{"vocab_size": 8192, "text_encoder_mlp_ratio": 4, "grad_clip": 3.0}
Rows from block 2 of the text encoder, named by matrix and row number. Rows with one number belong to one neuron. Each number is 128 + 32 x the weight over its row's rms, rounded and kept within 0 to 255. All counts start at 0. After the name is the row's rms in percent of the matrix's.
# fc1: MLP up (text_encoder.blocks.2.mlp.fc1.weight, 1024x256), inputs 0-127
# fc2: MLP down (text_encoder.blocks.2.mlp.fc2.weight, 256x1024, transposed), outputs 0-127
fc1.734 082 [150 122 117 140 114  95 113  92 101 126 103 110 136 122 115 146  97  91 111 147 123 151  74  97 166  45 208 109  94  93 119 173 135 111  68 173 164 113 125 137  82 130 106 250  99 128 147 130 134 119 124  73 128 146 151 145 127 143 165  91 159 106 108 146 136 109 127  99 104 176  93 176 137 143 109 159 118 155 186  76 129 133 136 113  73 127  84 130 158 145 117 158 125 126  62 100 154 186 136 125 169 182 119  72 142  91 126 132 167  92 182 168 172 131 130  90 152 144 193 102 110 132 209 186 107 120  89 143]
fc1.735 146 [ 83 120  92 110 118 135 110 146  89 130 127 140 105 112 112  70 185 205  27 169 154  99  59 101 129 134 147 155 112 101 107  90 131 100  86 132 107  56 109 111 144 108 145 139 177 143 138  84 118  67  82 132 120 123 172 126 172 111 107  68 110 136 118 132 130 163 116 130 176 131 130 112 111 102 207 149 128 112  69 110  95 128 177 161 158 196 156 105 188 136  86 163 115 133 159 104 104 136 131  98 152 143 145 172  99 139 116 116  81 137 112  92 141 144 156 136 121 120 140  85 128 132 107 114 110 160 118 134]
fc1.736 082 [111 134 145 102 122  87 124 131 127 107 210  96 117 147  82  77 146  97 147 124 104 118 135  57  73  86 150 159 151 135  92 188  98 170 128 139 138 158 147 149 173 113 148 141 149  97 145  63  77 124 175 137  81 166 141 111 160 116 155 144 138 155  96 173 154 134  96 131  63  40 144 124 120 122 107  85 117  82 128 188 153  88  87  75 146 156 125 123 135 133 115 165 144 167  94  78  92 168  68 128 131  94 166 112 171 207 106 119  97 131 114 101 119 101 110 178 137  77  97 164  88 178 186 125 116 167 101 156]
fc1.737 088 [125 103  73 140 146 126 120 136 175 172 146  75  98 112 180 118  91 114 194 127 131 115 152 110 104 169  98 102  40 108  83 119 170 153  57 131 167 117 125  67 137 129 181 154 151  94  83 117 119 113 188  53 136 123 113 126 202 114 110 145 177  90 121 127  86 133 104 113 170 130 146 123  98 162 149 139  89 132 135  94 119 133 137 105 159 181 179 141 134 131 129 106 133 120 179 139 134 142 120 151 117 174 143  62  60 201  92 133 129  83 133 125 153 133 116 106  68 121 124  96 186 140 118 102 125 128 119 122]
fc1.738 082 [109 123 186 127 129 112 101 154 105  82 144 139 111 102 140  90 162 186 172  92 149 108 206 138 103  89 104 169 132 102 106 121 157 162 158  95 144 149  69 119 104 119 132 112  97 160 255 124 105 185 128  98  98 147 117  48 166 164 129 122 122 171 122 160 127 128 144 146 161 118 107  77 149 104 141  43 148 176 142 138 131 125 145 105 100 102 119 133 156 131 133 138  90 158 123 111 175 123 102  74 121  89  99 132 137 133 111  93  97 150 129 202 177  89 132 168  83 100 134 109 113  98  95 134 101 128 144 132]
fc1.739 104 [ 83 100  73  93 146 127 119 114 125 151 100 193 162  98  74 100 178 162 130 159 156 107 103 138 111  63 167 157  95 103 125 150 116 102 168 201 185  61 131 114 104 116 117 135 116 105  97  71 109 100 107 152 132 125 157 132 133  94 127  91 110 169 143  59  85 153 151 142 138 140 133 103 132 114 174 139 176  81  76  90 115 123 150 161 132 165  90 112 168 131 123 163 108 107 104 102 122 205 130 149 125  99 153 174 182 134 124 149 108 171 132 133  81 150 138 117 109 174 140  56 135 165 191 106 108 149  75 153]
fc1.740 056 [176 129 141 123 167 136 185 213 136 152 175 113  72 110  98 145  95 140 149  96 107 182 149 183 198 185 162 121 147 143 142 164 101 112 154 110 145 109 148  79 133 102 131 207 148 151 133 111 164 118 115 168 102 143 144 125 124  63  96 131  92  82 144 181 137 199 108 113 109 171  98 134 122  76 147 130  88 106 100 121 174  83 144 165 124  86 162 168  88 151 129 111 127 123  85  95 138  96  83 133 114 153 136 170  66  91  80 113 173 114 114 114 165  76 101 103 128 149 136 111 125 167 172 134  99  80  97 124]
fc1.741 063 [ 55 164 160 156 143 100  97 164  90 187  92 101 142 114 128 114 122  76 127 158 137 115 140 111 131 138 117 159 146 122 139 174 105  90 125 133 158 155 133 161 167 185 155 156 181 135 147 139 106 114 133 140  70 138 134 128 133 191 115 180  65 166 103 115  85 125 109  98 119 119 124 159 136  97 169 153 105 131 148 130  79 128 118 166 123 163 104  79 147  89 192 203 126 141 154 107 148 158 124 132  71 102 119 161 117 138 122 111 177 135 107 109  73 121 107 159 152 158 115 121 156 100 141 123 124 145 168 103]
fc1.742 056 [135 105  90  94 147 150 131 173 128 212 101 106 113 114 129 140 155 108 157  66 135 134 123 116 140 101 143 143  92 102 194 129 114 143 131  74 177 122 109 137 135 145 164  87 143 166 154 119 139 181 162 116  70  92 124 131 102 137 129 166 116 146 137  89 167 152 154  99 161 100 103 132  94  75 107 106 143 116  83 112 146 148 101 167  67 101 160  67 116 130 155 149 169  77 126 155 128 115 132  84 155  79  82 124 158 142  86 113  97 130 165  79 121 165 145 125 146 115 137  74 185 155 162 166 146  82 187 128]
fc1.743 076 [103 168 109 137  90 116 103 130  92 139 101 155 188 132 143 124 141  88 166 142 219 128 143 160 104 138 105 103 134  83 128  72 138  75 117 136 114  90 137 107 159 186 134 160  96 143 126 108 134 104 185 137 126 133 108 155 108  79 134 131  86 129 142 120 117  94  96 134 153 109 108 103 173  84 186 219 126 146  81 114 150 191 124 125 136 151 158 108 135 176 113  96 142 153 116 160 130 185 107 150 146 161  85 119 138 217 136 118  91 100 123 113 109 119 105 102 138 133 144 131 142  87 117 159 124 177 145 144]
fc1.744 095 [112  86 159  94 178 113 124 132  92  88 130 137 100 166 135 138 106 103 109 127 101  79 113  85 145 183 124 121 106  82  93 146 132 144 145  66 142 123  79 122  91 173 153 116 142  66 179 136 121 133 118 123 113 120 176 120 166 137 132 192 103 148 104 111 115 117 166  57 190 101 186  65  93  75 180  87  91  68 137 150 162 127  96 106  73 115 152 153 126 121 142 141  92 130 141 204 149 152 145  79 119 138 136 202 126  91 139 125 103 142 138 126  96 132  73 136 144 110 175 170 145 134 120 169 144 140 106 118]
fc1.745 064 [122 100  92 124 167 122 130 128  94 153 182 136 135 118 115  99  99 140  83 189 165 188 111 141 156 121 162 118  90 137 121 157 111  58  99  79 180 137 191 151 187 112 115 148 157 250 136 134 105 128 155 135 168  91 127 101 136 143 161  35 151 133 186 148 152 159 104 142 111 105 133 148 220 162 105 174 157  64 112 122 149 143 178 145 160 162 184 100 105  90 105 103  81 100 137  67 113  87 107 140 104  80 173  94  71  47 120 135 167 128  55 109 103 143 114 138  95 107 159 192 137 103 119  89 109 112 109 171]
fc1.746 070 [123 136 189  92 139 123 129 154 173 151 141  83 118 158 121 172  81  99 209 143  86 111 137 136 166  79 139 104  66  87 117 157  97 127 122 145  82 172 141 146 135 101 158 101 165 194 115 131 139 161 158 187 161 147  75 145 120  99 157 176 108 119 140  83 127 163 107 139 113 166  88 115 154  90 171 116 160  92 118 103 134 162 140 125  72 130 137 113  89  89 117 150 140 215 123 128 146 164 164  98 178 116 146 132 128 138 142 145 132 180 124  89 132  74 127 137  49 101 170 119 111 126  76 151 114 154 117  57]
fc1.747 050 [117 153  98 112  96 117 132 176 141 111 178 128 137 165 122 147 125 121 114 157 139 129 183 117  99 102 131 150  92  82 139 108 131  77  99  92 109 112  83 150 146 170 136 100  66 110 155 117 144  80 178 165 160 207 130 157 175 100  94 113 100 186 159 129 112 142 174 160 180 147 171  87 104 178 129 100 152 186 158 101  73 110 186 154 158 129 129 129 105 183 113 100 119  47 162 166  77 156 128 149 145 119 131 158  97 116 101 135 113 141 137 120 134 137 141 143 162  94 113 181 155 140  93 116 160 144  72 167]
fc1.748 086 [120  87 164  82  93  98 159 168 141 151 115 125 140 101  29 107 129 155 164 200 107 106 162 139 120 165 163 152  67 115 136  91 103 108 203 187 141 119 215 123 117 188 156 101 130 145 105 103 114 166 138 165 154  62  77 119  59  89 112 157  96  89  90 132 150 128 151 122 117 154 124  98 132 139 110 123 158 130 137 104 174 139 128 112 131  85  65 161 147 183 165  76 128 108 119 131 110 155 145 106 199  94 101 146 144 194 115 114 128 150 144 139 102  92 144 115 133 165 117 112  77 108 128 144 134 187 125  97]
fc1.749 119 [125 153 138  88  94 132 113 106 136 105 147 136 117 166 107 123 169 118 130 111 108 146 140 147 130 146 178 168 155 156  86 111 154 138 164 139 104 106 127  96 115  70  71 181 112 132  49 126 101 142 125 131 110 117 173 114 119 127 117 131 100 146 121 122 188 125 112  88 127 212 157 144 145 173  74 130 160 129  59 162  69 109 221  88 140 160 149 143 158 107 154 141 103 110 123 138 144 136  90 119 145 133 143  56 116 108  77 119 114 122 145 148 110 130 123 165 156 138 125 125 211  63 154 138  85 122 142  94]
fc1.750 039 [135  89 139 109 162 165 109 157 167  51 115 130 146 109 105 143 115 196 141 116 113 182 168  97 154 138 111  75  80 131 120 115 106 128 115 153  93 112 139 100 120 156  53 193 181 116  74 108  30 138 138 176 128 119 145 125 122 125 177 122 132  93 105 104 111 141 105 118  87 137  90 122 160 145 117 114 121  82 122 125 164 133 126 137  90 150 144 112 122 101 127  98 177 185 116 141 102 108 155 156  99  45 150 162  81 115 146 118 100  65  98 116 117 154 176 162 160  86 159 104 158 142 114 102 161 133 150  93]
fc1.751 149 [ 40 137 166 102 147  96 136 109 169 133 128 127  43 119  79 153 116 107 153 113 167 106 176 186 104  72 155 148  73 115 133  83 103 124 174 153  98  91  97 160 105 157 147 177  98 166 106 132 106 167 123 132  85 137 122 125 153 109 162 146 151 173 144  91 134 103  56 109 132 155 161 153 115 136  93 115  97 117 115  97 111 107 149  90  83  87 111  88 125 112 137 142 120 175 121  71 116 109 148  79 203 194 170 129 135  93  93 123  74 161 141 180 160 162 137 151 157 128  97  98 113 137 116 130 163 174 131 133]
fc1.752 054 [111 123 148 124 144  61 108  77 148 146  95  74 158 131 140 176 164  82 127 110 193 168 207 165 154  86 150  84  86 121 109 155 127 139 119 140 132  87  64 131 124 126 186 146 101 127 106 123 162 119 109  44 114 131 169 143 115  87  87  94 112 154 208 181 111 115 105  97  75 119 134 165 133 129 129  73 151 147  98  95 118 122 140 173  85  77 101 154 179 132 134 156 179 117 162  79 124 133 117 196 143  45 152 137 131 101 108 112 142 119 142 127 111 121 105 115 140 172 135 137  94 187 150  60 221 187  99 148]
fc1.753 065 [121 116 194 149 129 150 133 134 105  79 138 112 119 139 170 125 146 114 108 113  84 147 154 116 144 133 164 174 143 128 131 167 171  94 148  79  97 107 143 162 169 130 110 134 105 113 101 158 179 109 141 131 141 147 163 152 133 173  93  81 126 103 134  64 176 145 124 159 213 142 140  97 116  43 170 164 119  86 165 154 113 153 122  83 121 189  71 154 103  91 140 162 111 145 141 147 106 107 113 121 156 104 156 119  60 106 119 112 120  74 158 132 125 160  95 205 126 103 206 107 183  95 137  96  90  86 163 111]
fc1.754 092 [124 123  99 130 136 140  99 115 125 167 144 190 155 137 111  96 121 116  64 123 153 198 132  96 119 100 130 192 167 164 169 134 173  74 184 137 145  93 117  91 125 138 117 141 136 106 156  77 102 123 209  86 138 148 159 147 123 105  73 109  99 124 135 115 151  79  66 116 125 107 191 158 129 171  85 134 128 149 156  95 109 125 146 149 165  98 158 109 166  92 149 117 173 103 105 141 156 131 178 106 121  60 155 129  99 187 119 158  79 146 141 119 133 166 128 157 168 189 123 114 181  83 152 176 125 138 170 120]
fc1.755 118 [138 137 123  90 127 102 101  81 136 192 175 123 101 101  57  97 125 141 162 146 114 160 145 123 145  77  51  93 128 119 152 227 142 162 109 103 104 107 111 114 144 136 141 142 162 131 157 179 120  86 167  85  89 184 100 105 113 143 174 153 187 178 144 136 131 130 129 130 161 152 124 107 120 150 124  82 151 146 183 137 105 133 104 117  50 141  95 204 168 137 111  79 183 165 126  76 125 119 189  65 168  86 160 133  75 140 111 110 127 148 103 104 150 129 131  79  87  97 136 120  58 129  76  83 123 172  86 159]
fc1.756 119 [120 106  94 223 136 120 123  90  93 153 180 164 193 144 185  94 148 156 168 122 156 148 101 146 138 139 132 133 166 136 131 156 160 119 105 153  66  87  64 106 156 172 117 140 123 140 173  91 138 102 161  74  84 115 121 140 122 122 128 124  93 116 140 175  99 149 113  61 166 173 157  89 122 111 127 131 111 143  92  84  83  86 190 111 113 163 190 123 105 144 113 141 167 114 150 139  91  77  91 110 166  70 147 117 161 129 130 105 178 110 158 129 157 137  96 171 121 126  65 118 169 164 111  91  93  91 128 129]
fc1.757 077 [103 103 105 121 160 169 136 120 164 181 161 110 105 113 113 122 141  99 160 132 129 124 150  84  97 117 109 105  28 135  54  85 120 118 130 126 147  92 157 104 153 149 163 137 170  91 115 122 143 161 153  84 115 162 133  54 206 108  94 159 161  99 148 120  82 125  97 154 156 126 148 146 115 184 125 122 167 161 143 141 103 150 132  98 159 180 165 138 138 135 195 104 150 127 142 137 111  77 125 132 129  99 164 161 119 152 114 165  91  90 100 143 177 101 146 123  81 155 123 102 143 116 144 157  96 134 149  97]
fc1.758 158 [118 206 189 137  86  94 143 141 126 110  76 154 147 141 128  84  96 115 100 183  64 165 119 122 137 105 170 171  83 194 106 112  89 193 126 105 119 176 141 143 139 112 112 127 109 135  97 101  22 100 127 145 129  69 157  99 144  96  87 167  79 124 101 123 177 133 149 107 140 145  84 190 175 110 103 115 177 132 113 134 129 103 164 104 123 119 198 144 168 138 114 164 144 124 164  90 168 133  87 100 102 153 113 144  98 138 153 140 104 136 133 144 106 123 183  99 100 155  97  94 132 178 141 133 113 181 197  42]
fc1.759 065 [124 109  74 159 149 125 152 141 112 128  86  73 152 105 133  96 206 154  73 139 151 124 105  51  98  77 141 146 199 116 154 118 130 117 116 192 130 125 120 148 136 161 110 153 152 132 121 147 118 158 143 161 104  99 155 131 186 129 113  94 114 158 113 101 133 128  62  65 146 114  74  98 132  78 146 129 189 167 133 153 113 151  87 115 130 157 107 101 131 103 129  98 159 143 134 139  85  90 134 127 146 130  85 214 121  90 145  78 109 181 141 105 171 131  78 148  84  88 114 143 170 121 158 129 177  93 162 116]
fc1.760 052 [101 142  66  86 166  97 136  92 125 109 170 168  95 127 123 137  77  94 133 178 103 126 154 123 131 165 126 145  81 148 112 108 171 125 104 150 114 116 188 107 108 125 137 132 131 121 102  63 159 125 153 112 122 130 139  81 130 101 134  93 175 135 107 144 118 147 141 150 125 108 113 176 129 121 155 158 137 144 164 130 161  68  75  77 130 177 210 199 160  94 160  88 175 124 151  79 159 122 171 127 166 138 156  90 121 169  70 130 116 138 118 134 164 149  75  94  81  98 143 144 147 103 103 125 153 150 134 113]
fc2.734 073 [111 104 133 169 133 179 162 126  85  58 114  91 117 118 154 117 133 166 114 147 187 159 141 134 153 127 154  65 128  81 172 139 122 175 122 108 144 140 129 117 107  96  61 167 126 153 180 132 123 110  82 134 125 131 134 157 133 166 114 127 103 116 139 153 105 134 145 188 179 185  93 176 147 147 146 100 116 154  71 110 109 122 150 116 177 199 137 139 116 178 133 125  82 110 123 190 122 175 163 146 134 112  98 163 137 123 154  71 131 147 118 143 114 117  65 186 110  37 146 140 112  36 116 160 158 129 135 153]
fc2.735 066 [149 126 187 100 132 118 156 131 227 157 138 146 141 143  93 164  97  65 203  87 102 164 148 183 125 136  97 133 159 141 117 119 153 111 174 134 164 153 108 156 157 170 107 114  73 124  97 166 168 167 214 110 144 111 123 123  86 155 106 201 138 160 103 156  78 117 127 154  93 124 138 136 143 130 107 115 147 126 168 104 159 127 108  71  95  60  72 121  62 107 175 102 162 125 105 182 114 103 116 174 102 103 130  94 144 106 145 172 135 117 128 129 131  95 136 135 168  85 147 152 142 100 122 187 126 149 154  92]
fc2.736 084 [132  94 114 122 102 125 131 121 119 130 205 155 132 103 117 100 149 127 120 132 110 150 118  87   0  68 149 144 110 151 128 146 105 129 134 128 129 136 151 175 160 119 150 130 136 112 142  72 123 133 155 178 123 174 109 108 118 114 127 165 109 111  93 174 107 112  87 104  71  85 105 123 107 142 129  64 120 113 198 142 136  86 114  97 166 149 154  78 113 182  85 217 109  81 120  76 107 142 147 124 103 109 173 123 208 158 149 153  97 118 127 112 166  71 143 142 170 140 112 145  69 199 131  65  99 143  83 181]
fc2.737 081 [ 73  66  69 103  82 111 131 152 174 111 165 130 100 132 145 132 125  99 158 143 137 140 127 175  96 129 135  91  34 140  76  73 118 109 116 137 124 126 162  54 134 115 125 103 174 137 117 166 113 134 160  39 158 115 115  64 195 135  98 173 132 116 134 138 144 146 152 145 164  87 119 114 141 132 131 125  79 137 148  77 106 127 124 121 121 177 170 135 118 180 138 122 159 153 140 112 112 120 131 105 142 144  90  82 148 155  87 124 131 116 120  99  97 139 131 106  62 141  85 112 133 103  67 105 123 139 156 126]
fc2.738 076 [ 67 132 100  88 107 152 162  85  93 101 120 152  86  85 143 109 167 170  95 120  99 154  61 145  70  86 137 160 138 157 178 110 111 193 138 112 131 183 132 139 111 198 115 177 133  86  97  98 113 165  81 120 110 113 171 140 116 143  98 172 217  93 120 195 135 109 156 135  62 139  90 140 146 134 143  88 142 150 123 131 108 124 114 136 129 229 202 127 164  59 141 178 122 170 117 104 122 149 111 123  77 146 206 141 156  85 163 130 104 177 113 159 131  67 150  97 134 112 122 143 123 140 174 140 108 203 160 122]
fc2.739 081 [146 119 219 132 109 147  85 101 160  82 131 141 164 115 165 137 149 106 134 144 202  85 114 152 137 209 148 112  72 131 104  61 149 123  95 128 106 141  85 150 176 114 131 136 108 123 174 139 173 142 139 140 167 161 148 152 145 149 121 216 156  58 164 123 103  95 144 102 134 107 103 132 109 147  98  86  82 155 152 164 115 123 107 107 102 106  97  97  85 107 183  83 143 120 144 202 148 118 132 135 117 112  92  92 115 140 184 114  74 148  98 100 124 172 162 119 192 143 133 155 145 167  91 137 133 176 116 134]
fc2.740 042 [118 150 112 141 122 157 100  67  91 120  92  80 160 135 214 205 119 104  79 142 104  86 106 106 141 121 152 128  99 170  99 132 194  99 123 197 172 149  98 134  77  73  78 185 133  97  76 146 120 106  83  98  93 169 128 146 113 143  86 103 136 114 127 106 149  79  93 131 144  61 148 104 108 126 108 125 120 106 134 167 148 149 139 122 127 179  91  96 155 140 115  78 145 132 173  98 103 134 182 120 114 118 101 146  74 175 119  37 156 128  77 139 163 113  93 150 184 139  84 125 111  31 128 127 170 190 118 139]
fc2.741 062 [170 106 169 177 180  99 130 162  51 242  91 117 150  81  99 125 116 134 114 176 121 113 153 162 145 115 118 185 139 125 145 163 125 124 156 110 176 107 144 142 150  81 139 126 119 132 123 128  95 165 140 140  75 158  92  90 141 163  85  87 112  88  88  85 122 136  93 223 145  77 172 180 103 140 146 158 105 134 162  88 115 132 132 198 164 116 112  96 139 116 128 139 119 126 107 108 184 102 100 152  97 126 119 153  69  94 177 132 155 141  98  89 136 112 128 146 147 154 163  80 141 173 113 120 116 152 117  92]
fc2.742 053 [157 159 144 130 109  80 134 106 107 122 166 167 139 129 137 166 121 123 154 159 118 185 157 129 170 106  72 148 188 134 144  94 106 184  50 104  67 159 149 160 120 164 148 150  95  57 126 127 144 103 114 109 112 152 121 127 139 120  94  98 104 128 133 159 109 107  99 163  64 161 155 103 160 155 174 108 144 157 150 168 130 123 172 101 123 126 145 103 109  43 179 115 161 168 108 109 153  75 149 111 124 175 138 147 216 150 119 146 117  94 110 115 132 120 192 119 133 179 119 167 112 141  90 135 107 169  60 101]
fc2.743 105 [103 135  77 120 110 123 116 183  79 154 115 150 174 126 118 144 143 111 169 190 184 135 130 111 146 149 129  90  89  65 120 121 127 121 179 140 126 105 111  96 103 144 145  86  93 139  86  99 150 121 142 143 151 150 107 184 127  84 149 168 119 143 152 151 123  87 143 165 159  98  72 102 132 142 111 195 119 145 111  77 184 189  79 104 152 162 155 126 153 166 113 120 215 179 101 162 120 144 147 126 137 159  59 110 145 169 141 124  71  72 122 165  97 120 118  97  92 172 122  89 100 126 174 143 121 137 120 134]
fc2.744 091 [ 57 132 115 124 183 150 106 115 124  95 135 195 183 125 127 115 148 124 129 119 140  91 123 150  97 142 153 118 118 123 124 108  74 105 102 110 210 166 179 136 117 112 144 142 110 107 139 116  81 162 143 131 174 128 112 124 134 119 107 135 118 119  69 174  72 193 114 155 134 131 111 114 215 151 104 143 144 103 150 157 153 132 104 129 130 117  88 116 172 155 114 146  84 126 132  74 111 167  89 129 105 127  88 161  99 225 241 162 120 158 113  95  90 158 134 185 173 134 120 150  72  83  92  72 200 145  85  81]
fc2.745 071 [146 137 102  61 191 132 166  75 177  82 134 155 164 100 154 137  86 144 116 136 184 145  86 125 139 149 168 136 122 148 130 122 140 121 109 209 175 151 146 217 199 103 107  86 110 179 122 175 114 176 122 129 143 162 130 135  80 104 155 103 153 145  58 106 135 142 121 142 147  84 120 119 142  97 153 131  83  69 140 156 107  98 128 159 101 169 109 144 139  97 154 177 116 117 104 151  71  99 136 102 133 144 112 112  88 104 117 143 172 194 133 174 116 103 113 134  92 153 178 127 115  95 100  58 163 125  34 163]
fc2.746 044 [138 165 112 115 113 158 108  78 144 130  89 157  70  64 156  65 213 160 115 202 202 106 102 169  75 172 106 152 141 168 104 103  73 105 132  75 116  76 133 115 139 161 129 128 177  83  91 115 111 114  71 104 116 134 121 109  81 126  97 126 153 137 124 163 164 126  67 164 149 142 187 124 186 184  86 116 132 147 161  90 121 113 132 161 179 165 132 146 182 150  70  84  78  63 153 111 165  89  90 117  47 120 137 116 115 120  87 116 155 132 105 159 145 171 123 113 137 146  90 175 135 113 174  76 160  87 186 133]
fc2.747 041 [ 98  74 182 126 126 133 110 141 127 173 151 157 173 163 148 129 122  68 159 117 107 163 110 144 140 125  98 133 137 134 149 160 100 184 111 176 137 134 130 125  97 147  72 132  71  89  32 157 147 117 139 156 102 159  80 135 177  80  87 165  87 146 149 140 115 143 116  86  95 141 144 171 158 174 115 117 151 162 146  85 112 120 116 119 107 155 138 141 150  97 167 112 184 100 128 156 143 138  96 157 149  94 147 109 177 139 147 144  86  60 140 153  74 112 114 103 156 226 137 114 170 136 170 172 128 145  89  73]
fc2.748 083 [173 146  90 105 147  86 127 156  97 138 160 186 128 148 167 103 136 183 174 128 122  67 139 113 142 193  85 110 134 145 107 148 223 116 142 136  87  72 113  65 161 149 146  57 112 163 103 102  84 154 166  83 126 129 146 154 138  99 121 194 100 145 149 108 101 169 123 144 154 132 122 101 158 121 111 148 112 152 149  96 180 171 121 143 145 137 134 117 166  94 132 164 122 102 136 104 115 121 103 123 167 141 192 143 144  84 160 116 109  92  91 122 119 115 126 143 150 215 154  32 125 139 131 136  89  85 147 113]
fc2.749 119 [146 106 110  96  92 133  93 137 183 124  87  88 163  98 124 118 140  95 168 172  77 166 106 162 149 181  91 103  97 136 170 152 154 169  92 113 147  94 127 187 109 110 126 120 129 151 160 165 172 160 139 116 132  81 155  95 170 137 156 116 127 145 104 153 120  99  90 101 191 128 118  90  73 152 190 137 109  92  63 105 141 165 190 121 138 200  79 159  82 145 155 104 194 127  98 130 171 143 107 147  92 130  95 133 151  86 116  98 116 135 104  92 170 133  87 155 107 137 160  75 118 157 105 169  42 163 161 111]
fc2.750 040 [137 213  93 200  85  55 140 228 146 120 186 106 138 174 163 155 100  87  64  84 113  95 131 134 139 202 138 137 116 124 150  70 160 175  95 110  93 134  96  74 134 152 155  82 139 146 117 136 138  95 129 115 141 137 103 103 144 116 162 103 127  86 133 115 118 151 165  81 130  94 118  97 114 172 113 146 106 128 180 134 100  74 155  95 131 163 159 110 126 161 106  99 108 141 157 122 181  71 121 182 111 118  90 134 139  98  85 124 144 137  95 160 155 127 102 132 136  99 153 177 147 165 140 121 125 128 132 159]
fc2.751 174 [164 106 112 164 123 145 141 140 209 131 129 185 166 135 112 100 177 140 109 143  98 134 136 127  88  98 114 135 160 139 158  71 139 111 196 161 110 133 160  81 142 139 155  69 184  78 132  85 114 111  91 116 151 139 125 190  89 149  76  74 131 142 148  86  95 141 135 127 135 169  84  97 130 123 104 167 112 121 131 141 142  79 102 124 149  31 108  81  99 110 185 108 180 100 115  95 121 144 128 157 124 145  96 122 105 139 145 146 103 187 140 128 119 177  83 111 145 171 118 140 124  71 129 121 162 218 148  84]
fc2.752 049 [165 120 112 190 149 112 114 107  87 107 130 137 141 120 151  59 155 165 106 150 164  91 133  94  79 120 156 126 175 129 176 156 102 130  70 121 109 144 130  70 152 106  85 119 160 137 156  95 141 159  96 111 220 128 122 102  86 192  91 174 148 123  96 189 134  74 102 103 151 115 133 157 103 115 149 188 158 129 144  72 143 110 135 144 145 157 110 159 108 126  69 135 138 120 150 124 138 132  78 151 128 137  90  99 129 147 105 156 112 140 154 126 181 108 134 105 200 140  69 112 164 177  84 105 121 123 155 119]
fc2.753 058 [174  79 168 127 112 148 138 166  96 112 145  88 183 155 124 173 172 138 153 130  49 165 121 131 108 134 111 113  63 127 117 149 158 150 141 121 134 194 151 163 154 182 119 118 126 123 117 122  73 222 109  99 121 151 101 129 102 179 104 159  96 101  64 121 124 129 174 161 127  91 149 189 111 119 177 109 148 157 193 111 131 115  69 170 103 108 132  78 104 161 146 197  76 143 118 134 121 101 129 132  56  84  78 130 188 121 160 180 180 113 169 173  76  89 145 141 102 133 126 133  90  99  87 158 143 107 116 145]
fc2.754 081 [147 162 109 106 138 105 168 151 168 158 208 170 172 113 144 106 153  72 166 126  55 126 147 144 179 155 114 141 120 123 135 148  97  81 104  90 102  84 127 143  67 198 140 153 108  87 102  98 163 152 115 106 163 152 107 102 170 131 150 179 162 114 141 149 108 111 129 106 122 135 139 109 171 179 106 129 123 112 149 139 107 192 138 130  47 147 126  82  97 148 172  90 118 134  95 103 138 138  88 161 118 128 206 125 173 108 119 123 122 119  99 155 136 101 175 145 160 143  74 107 145 152 160 162 161 118  43  92]
fc2.755 126 [110  86 145  84 131 164 152  60 167 100 142 125 154  56 156 138 163 199 132 128 194 179 139 150  91 164  91 140 142  79 134  71 129 134 132 103 149 141 100 176  97 161 135  97 163 155  70 127 121 133  51 113 173 102 105 111 175 195  91 168 185  67 164 136 109 104 123 131  67 165  92 114 166 124 111 130 162 166  59  58  90 132 139 101  86 187  93  62 118 136 135  95 173 144 106 116 150 146 122 148 119  50 131 140 114 112 178 114 115 185 146  74  82  97  85 154 131 140 130 123 188 122 107 138 173 174 115 154]
fc2.756 111 [ 97 139 117 125 122 110 180 107 145 156 102 167  59 171 123 149 126  53 136 195 150 155 103 108 134 114 124 140  66 138 144 169 165 129 140 131 119 139 103 151  69 119  98 184 171  79  87 136 147 120 125 162 130  97 104 161 127 141 175 123 114  87  71 153 166 118  24 184 119 143 146 149 128 164 159 142 105 125 128 173 113  96  53 113 121 123 101 176 172 159 136 100 173 119  87  53 200 152 146  95 121 153 109 168 144 121 149 100 115 112 139 111 127 152 106 137  80 141 130 133 140 171  87 122 132 173 166 153]
fc2.757 085 [120  96 106 143  97 161  95 136 175 191 198 118 166 142 180 155 132  92 188 131 119  97 144 130 164 136  71  63 113 136 128 129  82 158 100 111  93  77  93  93 104 148  92 160  93  92  79  90 104 128 194  85 137 195  65  69 161 129 127 188 145  99 116 175 105 185 101 127 122 124 148 125 142 136 158 116 123  86 122  74 119 156 170 126 142 112 129  87 142 166 118 102 128 160 128 113 100 150  93 120  78  91 186 114 160 182 111 160 101 155 137 111  68 131 127 165 145 148  94 103 164 115 143 104 152  99 112  87]
fc2.758 166 [105 161 144  90  99 123 212 132 142  47  79 174 126 138 155  89 139 162 121 102  77 178  72 159  86 186 146  70 121 197 151 137 168 111 183 121 105 167  89  85  94 159 141 196 126 129 131  90 142 180  88  99 130 127 128  79 179 136 104 139 150 133 146 101 108 118 107 157 157 143 110 131 113 135 138  74 115  89 153 128 125 133 122  73 120 147 144 107 159 125 148 179 123  82 140 108 142 113 126 115 124 159 190 159 168 101  95 164 116 110  71 164 154 128 127 132 126 116 126  94 128 221 140 120  89 125 141 118]
fc2.759 068 [116 162 135 130 140 160 165 116 123 102 149 183 108 194 180 113 138 188  60 110 154 128 110 130 123 117 133  94 149 106 151  94 161  84 139  60 109 138  96 174 120 123 201 168 132 119 130 114 166 100 103 186  96 121 120 147 146 178 174 122 145 106 103 130 120 103  91 154 153 196 133  90  99  75 114 161 155 179 136  75  83 139 108 156 165 108 119 131 102 165 136 102 118  96 161 175 132  84 207 124 125 152  89 128 100 171 129 141 162 115 147 123 122 121 104 106 102 173 109  96 116 117  97 102 119 172 134  73]
fc2.760 058 [ 93  98 140 119 102 152 148 137  53 167 134 122 107 115  80  98 105 152 152 127 167 171 103 140 125 169 126  81 142 130  99 121 139 106 148 116 146 101 122  52 120 123 132 120 126 128  43 206 133 113 143  77 198 136 143  86 167 119 144 130 166 157 150 121 134 139 156 173 126  97 120 139 171 171 101 185 130 105 119 106 111 184 128 137 156 113 151 104 177 114 130 156 161 125  97 117 112 167 143 137 126 106 130 112 141  78 179 149 130  99  93 173 147  97 138  82  95 168 113 188 115 123 122 176 135 121 128 172]